From a checkpoint of a small image classifier: 2.95M parameters, norm layernorm.
Rows from block 7 of a small image classifier, named by matrix and row number. Rows with one number belong to one neuron. Each number is 128 + 32 x the weight over its row's rms, rounded and kept within 0 to 255. All counts start at 0.
After each neuron's rows are labels from the 100 images, of 14848, where the neuron reaches its largest size: "strongest on" is what is common among them. Only what is clearly more common there than usual is listed. The data: scattered letters and digits in many colours.
# gate: MLP gate (model.blocks.7.mlp.gate.weight, 416x160), inputs 0-159
# fc1: MLP up (model.blocks.7.mlp.fc1.weight, 416x160), inputs 0-159
# fc2: MLP down (model.blocks.7.mlp.fc2.weight, 160x416, transposed), outputs 0-159

gate.222 [142  84 116  83 124 143 138 142 131 116  90  78  69 155 129 181  74  85 102 131  71 140 164 103 136 138 184 163  96  91 172 204 121 132 158 103 141 129  95 177 144 172 170 150 154 108 100 149 138 143  99  99 155 159 153 156 145 193 109 139  88 144  96 126 102 115 153 178 127 160 128 119 154 165 135  99 105 105 152 185  84 144 219 170 152 131 126 214  90 119 124 111 122 143 126 139 118 143 101 163 114 115 118 176 121 108 164 107 106 137 128 103 157 168 100 125 150 135 119 124 118 142 113 216  33 168 169  52 142 107 148 138 146 157 156 102 177 115 150 116 175 132 104 126 126 111 101 182 150 116 134 134 131 168 158 132  91 184  81 136]
fc1.222 [111  98 140  73 145 121 192 141 153  72 121  86 125 194 162 177 134 108  65 116 143 103 102 140 141 134 137 166 134  89 158 165 109 143 130  99 143 171  96 167 145 170 140 136 124 107 119 140 122 116 152 167 117 153 100 131 155 134 160 103 120 121 144 113 107  80 158 146 158 139  82 149 133 118 116 119 102  83 123 135 118 155 227 173 145 105 118 120 113 106 160  75 135  89 166 113  96 118 112 121  77 157 124 183  99  79 143 106  77  93 119  94 134 186  86  98 159 192 170 106 129 130 111 223 108 104 113  67 164 106 169 180  90 135 159 104  95 102 166 160 157 123 142 156 143 113 128 151 145  60 170 158 207 108  81 119  92  76 145 135]
fc2.222 [201 125 121 116 155 183 120 105 108 159 130  70  59 110 122 150 125  96 130 114 108  83 135 105 158 142 153 158 100 108 129 104 110 118 143  78 149 157 115 174 105 142 111 137 139  76 159 103  95 128 157  70 138 137 133 149 126 140  88 173 130 117 159 130 163 164 145  91 146 146 120 125 172 124  74 117 130 186  97 148 120 117 145 125 147 104  63 147 140 128 115 155 124 139 141  94 126 125  96 135 135  95 120 181 161 215 159  94 159 189  93 125 134  71  38 143 122 157  97  96  87 193 122 106 127 151 211  97 135 123 111 107  67 145 142  63 101 198 122 157 116 123 143 127 145 148 160 171 188 135 114 169 111 115 133  65 173 131  70 180]
strongest on: the character G

gate.53 [169 125 165 169 127 135 128  56 149 144  79 180 153 193 120 145  84 133 156 117 128  35 186 147 107 173 120 134 126 180  98 136 124 189 107 117 102 177 103 141 115 167 133 145  92 175 191 112 186 113  94 116 124 141 139 146 147 140 159 114 135 129 164 150 160 128  72 152 152  64 126 145 179  52 150  91 145  25 138 116 141 123  89  80 157 126 119 154 147 104 156 110 184 187 127 122 138  67 174 150 149 128 117 142 170 145 102  88 109 164 123 106  87 106 163 127 134 174 144 104 116 115 151  76 130 123 129 131 108 136 196 138  87 145 148 125 145 145 110 179 113 138 122  58 128  99 106 124 113  98  98  94 146 141 145 176 130 104 145 149]
fc1.53 [144  71 103 157 154 165 125 148 125 132 134  85 154 161 178  81 107 128 141 129  68 180  61  89 109 103 163 189 122 154 187  81  98  99 142 125 136 138 110 140 137 121  63 129  95 157 164 145 114 121 145 116 163 131 175  90 150 162 105 143 133 151 101 153 176 139 122 122  96 119  94 117 162 116 110 145 162 102 167 164 165 130 147 146 151 135  80 115 122 162 120  77  88  59 103 104 124 138 183  42 101 180  63 161  95 149 145 154 155 140 183 101 175 122 105 108 155 144  94  79 101 111 120  98 135 139 149 127 137 132 104 111  23 137 135 202 159 109 168 104 146  58 122 141  89 103 108 175 115 157 109 147 152 146 121  74 125 128 154 111]
fc2.53 [131 147 137 110  98 100 120 144 119 191 145 130 156  90  72 129 130 135 177 117 132 107  93 131 137 110  96 118  73 160 119 139 125  92 165 188 134 112 126 170 141 145 101 190 140 163 149 115 117  81  93 134 135  86 131  90 163 122 167 148 130  51 127 113 142 156 131 166 130 131  66 171  95 139 115 129  69 155  96 138  76 124 116 134 115 147 125 141  99 148 114 114  48 152 127 106 122 131 155 163 143 141  85 145 176 165  83  77 156 130 154 137 170  87 180  74 139  87 134  16 164  69 150 152 158 103 109 107 151 173 110 133 121 179  77 108 212  89 119  55 118 123 103  92 125  85 161 137 160 110 164 101  73 138 145 154 140 143 127  99]
strongest on: the character N

gate.5 [119 140 185 128 109 120 174 130 111 117 114 102 169 150 119 165  87 107 110  95  91 159 149 105 114 139  89 128 162 133 105 136 132 193  88 186 102 130 135 102 168 130 150 152  75 170 127  91  78 155 117  90  99 169  93 116 169  46 155 136 105 141 128 150 145 122 172 140 121 129 178 131 156 113 148 148  85 120 134 137 151 119  65 148 145 115 127  95 116  85 155  74  83  93 113 155 106  93 139 204 107 197 154 163  56 189 138  99 123  97  94  79 121 119 167 119 167 133  87 147 147 143 122 108 138 143 150  78 152 111 182 147 157 122 144 211  98  67 171 101 120 107  77 162 116 107 115 112 177  57 157 165 145 171 126 157 112 159  91 144]
fc1.5 [173 170 163 100 111 149  79 124 155 156 101 145 154  96 146 104  86 132 115 107  41 130 112 123 173  95 105 192 125 140 136 190 149 194  90 143 192 113  95 205 115  95 145 142 127 135 170 150 108 136 120 119  85 166 134 152 103  90 121 149 152 118  94  83 108 167 127 119 137 116 182 161 123 131  94 146 134 121 125 137 131 153 105 111 130 171 116 104  79 106  93 115 140 115 128  89 110  56 165 127 107 135 125 156 153 122 161  77 125 110 139 133 102  79 146  83 158 113 201 119 127 161 116 119 102  79 136 101 137 148 141 100 116 123 117 123 147 153 122 101 191 107  86 174 124 132  91 176 225  89 176 173 108 182  65  93 170 130  54 151]
fc2.5 [197 116 180 128 116  36 127 126 123  97 102 144 109 103  89 171 157 162 134  96 109 137 109 110 116 137 130 136 103 128 173 124 167 140 123 119 185  87 164 177 161 157 105 161 134 146  82  96 150 147 177 142 121 148 120 123 113 164 159  68 127 120 162 121 163 122 105 138 167 159  92 128 163 138  89  65 116  99 147 104 126 112 137 142 180 138  85 139 161 151  62 108  54  94 153 113 147 141 134  85 149 134 155 136 119 148 153 119  93 110 141 133 134 147 103  49 158 166 108 110 105  59 109 104 165 140 116 111 167  42 114 116  63 184 109 145 145 137 132 147  95 175 130 165 151 133 103 144  85 154  45 184 119 123 173 133 121  87  64  86]
strongest on: the character G; largest: G

gate.137 [102 141 113 141 144 151 142 120 119 150  97 132 167 163 114 112 121 117 102  85 147 118 167 152 186 191 145  99 165 180  95 126 103 130 167 151 182  50 120 135 135  92 103 116 150 128  82 123  97  78 112 152 113 125 122 117 184 117  70 156 146  93 119 150 162 113 177 154 146 128  56  72 166 122 130  93 103  78 128  89 158 139 152  57 115 116 149 120 174 106 108 110 112 109 165 121 165 120 140 162 186  51 156  97 108 116 165  68 146 173 144 160 175 177 148 114 115 123  96 157 132 155 177  91 153 144 185 137 187 119  80 193 100 143 104 165 106 111 100  56 104 114 126 122 120 164 142 105 113 138 128 124  89  85 173 150 188  80 119 136]
fc1.137 [141 104 174 153 107 101 135 130 127 185 116  84 101 108 153 109 114 151 103 157 118  97 135  64 143 118 171 189 144 105 163 141  93 128 136 112 119 118 132 143 136  98 212 134 140 151 209 109  63 126 162 145 165  74  87  90  90 145 138 136 138 131 137 122 184 122  92  73 114 146 186 189 137 111 116 104 160 169  87 149  68  82 165 115 122 124 104 125 115 153 111 108 127  69 129  94 179 165 161 187 109 178 152 175 133 145  98 164 137  67 161 144 100  81  97 144  94  93 133  99 152 141 132 126 132 106  78 143 136 173 193  69 155 152 145 123 149 144 121  86  95 100 116 138 146  88 105 117 143  97 136 190 109 132  68  83  71 138 147  85]
fc2.137 [113 104 155 147 135 111 130  94 148  94 119 119  97 144  80 150 161 100 151 117 143 122 137 179 161 112 141 148 226 136 139 100 132 143 149 158 138 144 154 116 138 142 123 115 125  80 109 114 117  67 141 140 120  80 106  87 103 136 128 105 108 166 102 117 168 205 105  69 163 119 189 121 111  86 100 110 166 146 115 156 152  87  90 138  60  86 175 143  99 177 103  91 163 135 150 158  80  81 128 150 130 133 152  73 140 116 101 153 200 113 118 159 127 103 156 135 134 129 132  82 125 166 145  95 143 168  89 148  52 112 134  63 125 203 141 128 112 149  58 169  87  92 137 147 107 128  79 169 191  55 143 165 157 167 134 113  89 111 111  87]
strongest on: the character N; the character T

gate.20 [162 177 119 113 156 148 116  75 149 108 122  87 126 127 114 138 141 132 152  80 166  33 141 125  63 171 111  92 126 154 114 128 125 141 107 161 110  96  83  84 133 132 140 107 146 151 157 107 239  95 194 137  81 101 119 151 114 117 164 157 155 116 136 149 119  72 123  82 118 171 187 158  62 171 154 149  86 132 154  64 105 148 101 109 167 101  92 166 169  63 158 163 151 114 132 160  70 159 105  92 157  88 151 110  45 155 104 130 123 121 107 148 120 118 129 174 145 145 153 122 131 118 182 169 135 165 120 129 168 117 132  98 132 161  94  94  88 143 123 112 184 167 147 147 134 117 123 121  92 126 166 156 167 139 136 112 142 108 187 169]
fc1.20 [163 151 145 151 168 106 175 144 184  71 118  44 151 152 147 121 122 139  96 119 158 113 146 112 110 159 115  94  79 138 148 110 118  96 155 120 176 165  90  77 132 117 186  90 151 112 132 162 153 110 186 140  89 116 163  77 112  85 165 146 140 122 123 131  91 122 164 101 145 161 121 110 140 144 113 121  72 129  93  99 139 181 149 132 100 116 108 142 114 119 111 180  53 109  72 133 109 196 143  85 192 117 168 119 104 149 122  74 153 117 131 134 120 117  94 143 105 144 160 130 152 128 181 128 121 134 132 102 246 118  97 115  70 193 138 113  62  94  97 134 181 115 179 145 162 146 124 150 122  78 133 163  92 139 120  99 167 133 128 191]
fc2.20 [172 131 115 133 200 132 126 149  75 170  87 107 149  70  88 114  63 182 159 202 152  93 113 128 128 111 144 106 151 100 120 117 184 135 111 111 122 104 124 157 111 110 103 146 178 166 178 125 164 116 113 161  77 122 176  89 105 106 136 156 138  98 177  98 178 109  96 174  77 121 148 208  92 107 131  98 155 152  85 162 105 111 159 147 117 151 145 144 136 153  62  80 110 153 104 118 150 167 159  88 129 106 134 183 143 194  86  87 126 151 123  98  96  77 149 163 132 116 133 120  81  88  87 131 127  78 114 111 209 173 135 118 169 116  95 144 140 101 106 148 153 147 136 123 179  82 178 105 139 114 127 145 186 119  90 133 173 107 113 130]
strongest on: the character N; largest: N; the character Q; the character V

gate.52 [ 92 145 156 148 164  99 143 122 112 136  97 153 151 152 135 125 126 166 122  93 135 108  91 147 110 101  72 153 123 134 151 130 126 102 126  87 141 122 157 125 117 211 175  95  51 113 123  61 122  62  84 172 155 199 135  83  91  87 126 168 134 138 129 116 153  97  98 130  96 103 160 152  99 166 194  75  71 118 113 158  60 130 150  82 105 144 131 112 120 132  86 171  75 155 137 170 100 130 165 131 138  83 122 112 120 159 123 105 106 145 160 139 150 126 148  94 150 107  98 126 131 134  76 103 145 131 109 119  66 162 107  71 105 164  68 170 131 176  49 145 162 120  95 126 124 150 156 163 196 169 139 109 156 178 143  62  84 106 125 112]
fc1.52 [ 92 100  98 123 122  98 133 145 143 153 129 142 193 139 169 151 107 164 127 172 148 106  98 101 108 151  91 176 144 139 152 116 172 106 205 115 153 124 106 165  90 170 127 124 115 147 151  81 138 112 130 160  50 135  84  85 112 109 130 145 130 115 170  97 100 149  79 147 121 103 126 109 143 124 189 107 131 122 113 153  69 122 158 111  87 153 132 143 140 131 101 162 144 121 136  82 149 170 133 169 158 159 126 148  30 114 131 169 110  84 145  99 199 170 134 125 122 126 138 195 166 109  86  98 111 106 200 179 111 112 187 118 132 144  81 113 159 141  42  94 140  98 113 145 131  83 188 148 157 108 191 146 182 127  98  68 119 110  79 133]
fc2.52 [128 134 170 161 187 165 172 127  31  96  77 133 127 118 109 152 141 142  91 183 109 111 160 171 105  85 112 110 112 192 125 129 141 125 118  99  49 129 141 136 152  93  94 114 120 142 140 183 150  81  85 119 149 195 150  94 150  74 152 142  99 150  97 126  66 149 116 117 149 109 165 143 141 139 127 112  84 102 128 144 124 119  76 135  91 123 131 151 126 157 139 152 122  92 150 182 160  86 119 173 209 154 100 134 166 180 129 134  96 126 146 135 168 167 135  88 200 217 146 101  80 154 145 184 148 118  89  86 142 116  84 127 167 124  84 134 142  71 102 122 136 111 120 115 109 140  91 160 154  83  83  89 122 158 119 131 122 114 140  75]
strongest on: the character N; largest: N; the character W; largest: W